config.toml
model = "waveform autoencoder"
encoder_widths = [192, 288, 432, 640]
decoder_attention = false
Rows from block 9 of the decoder of a small waveform autoencoder, named by matrix and row number. Each number is 128 + 32 x the weight over its row's rms, rounded and kept within 0 to 255. All counts start at 0. After the name is the row's rms in percent of the matrix's.
After each channel's rows are labels from the 100 clips, of 14848, where the channel reaches its highest value: "top examples" is what is common among them. Only what is clearly more common there than usual is listed. The data: simulated modem signals in the audio band. In brackets: how many of the 100.
# conv: width-7 conv (decoder.decb.3.1.conv.weight, 32x32x7, each kernel summed), inputs 0-31

conv.18 088 [101 188 127 110 122 151 173 110 162 131 115  97 168  82 118 140 123 175  69 149 115 138 214 144 138  93 113  80  99 138 121 137]
top examples: burst (74); OFDM (30)

conv.12 078 [126 114 128 146 135 158  83 157 148 139 160 161 187 196  93 119 124 110  97 106 114 111  68 138  75 100 187 111  83 132 100 145]
top examples: burst (83); strong noise (66); carrier: 3.5 to 4.5 kHz (54); OFDM (33)

conv.28 099 [165 134 102  72 136 134  98 153 116 124 142 138 124  71 114 124  99 147  98 121 181 188  97  99 122 147  88 121 117 146 224 132]
top examples: burst (71)

conv.0 088 [217 127  66 171 150 123  83  74 119 126 151 144 125 142 156 108 152 165  79 105 115 124  87 115 138  87 106 155 139 140 130 164]
top examples: burst (71)

conv.31 080 [163 169  79 134 105 145 186 115 129 159  69  89 129  97 126 151 110 169 134 149 111 157 146 162 168  89 110 117  79 185 165 125]
top examples: carrier: 4.5 to 5.5 kHz (89); burst (67)

conv.30 116 [187 133  97 120 148 137  93  57 139 110 176 158  92 117 195 162  91 116  90 147 109 158 112  81 124  93 107 128 154 104 105 147]
top examples: carrier: 1.5 to 2.5 kHz (76); burst (65)

conv.13 098 [155 145 168  94  76 111 155 149 180  91 140 133 149 103  78 150 160 180  86 108 157 142  75 152 120 188 133 103  89 134 131 107]
top examples: carrier: 4.5 to 5.5 kHz (90); burst (72)

conv.29 104 [157  96 105 135 160 121 111  96 142 141 185 145 147 133 120 114 115 114  77 107 111 144 125 151  90 172 102 101 161 168  22 142]
top examples: carrier: 1.5 to 2.5 kHz (66); 800 baud (59); frequency hopping (29)

conv.22 113 [139 109 108 135 105  99 121 189 101 157  65 179 107  95 107  93 109 161 156 154  79 144 128 175 136 161 168 148 162  85 101 101]
top examples: strong noise (63); 800 baud (43); frequency hopping (27)

conv.26 103 [130 165  62 166 181  65 132  79 164 141 115  93  99 116 181  82 167 127  98  97 102 147 128 148 102 141 144 131 117 163 125 108]
top examples: carrier: 1.5 to 2.5 kHz (70); burst (60); 800 baud (50); OFDM (31)

conv.27 137 [126 119 181 134 162 173 150 149 168  91 180 129 163 112 110 103 116 123 117 151 105  93 155 135  48 148 135 200 134  87 131 104]
top examples: burst (73); fading (65); carrier: 4.5 to 5.5 kHz (53)

conv.14 093 [140 176 121 130 112  87 136 136 171 215  87 160 119 111  69 130 151 142 128 158 139 147 141  96 115 154  57 136  85 116 133  98]
top examples: carrier: 1.5 to 2.5 kHz (68); frequency hopping (51); 800 baud (43)

conv.8 083 [162  77 125 117 104  82 150 124  88 187 141 136 140 126  67 145 128 103 110 150 139 147 183 114 101 170  92 144 126 114  45 121]
top examples: burst (79); strong noise (77); fading (70); carrier: 4.5 to 5.5 kHz (59)

conv.19 081 [108 184 102 138 154  59 127 112 152 190 139 101 134  62 134 153 175 157  65 136 107 143 124 129 146 112 131 132 106  93  81 120]
top examples: burst (64); 800 baud (62); OFDM (60); carrier: 1.5 to 2.5 kHz (55)

conv.15 146 [124 164 143 119 134 100 101  94 164 111 124 180 154 137 106 128  77 112 198 151  54 106  88 119 156 132 115 172 104 104  80 153]
top examples: carrier: 1.5 to 2.5 kHz (77); burst (74); symbol rate: 800 baud (40); OFDM (30)

conv.20 079 [ 86 157 145  77  93 134 123 171 140 127 145 173 215 127 139 107 161  92 110 124 136  77 131 136 142 149  72 117 181 154 112 107]
top examples: burst (72)

conv.25 093 [169 169  88 158  88 104 127 182 171 144 134 166 121 127 106  99 138 133 133  83 146  68 162 125 193 114 105 104 116  82 165 105]
top examples: strong noise (92); burst (65); fading (61)

conv.2 117 [ 57  96 155 135  89 130 185 100 156 113  91 154 155  99 146  26 163 125 119 129 127 140 141 103 147 131 127 141 110 153  97 109]
top examples: carrier: 4.5 to 5.5 kHz (97); burst (70)

conv.6 087 [191 141  74 189 165 147 123 138  84 140  85 130 111 132 103 142 103  88  92  82 157 134  87 122 156 155 175 122 155 126  91 160]
top examples: burst (84); 800 baud (56); OFDM (48)

conv.16 102 [120 134  97 154 117  98 110 132 121 149 125 166 115  93 130  91 100  76 137 130 115 240 123 139 153 198  84 146 120 114 146 145]
top examples: burst (65)

conv.4 099 [160  87 196 129  73 122 147 169 101 172 127 149 111 111 115  97  80 175 130 137 111 117 115 152  92 139 155  51 117 143 122 161]
top examples: carrier: 4.5 to 5.5 kHz (78); burst (69)

conv.21 113 [160  63 121 153 108 149 132 145 121 132 109 154 192 133 102 111  93  97  91  96  86 144  87 107 201 119  97 175 138 118 166 150]
top examples: burst (78); carrier: 4.5 to 5.5 kHz (68)

conv.17 086 [158 157 110 145 115 113 112 175 130 179 130  37 113 109  75 102  66 108 137 147 101 114 132 126 139 144 128 157 195  93 119 118]
top examples: strong noise (88); burst (68); fading (68)

conv.24 095 [108 193 148 112  78 114 150 167 132 158  97 150 183  96 147 164 146 126 100 119  88 113 137 116 157 108 167 106 159  89  80  70]
top examples: burst (69)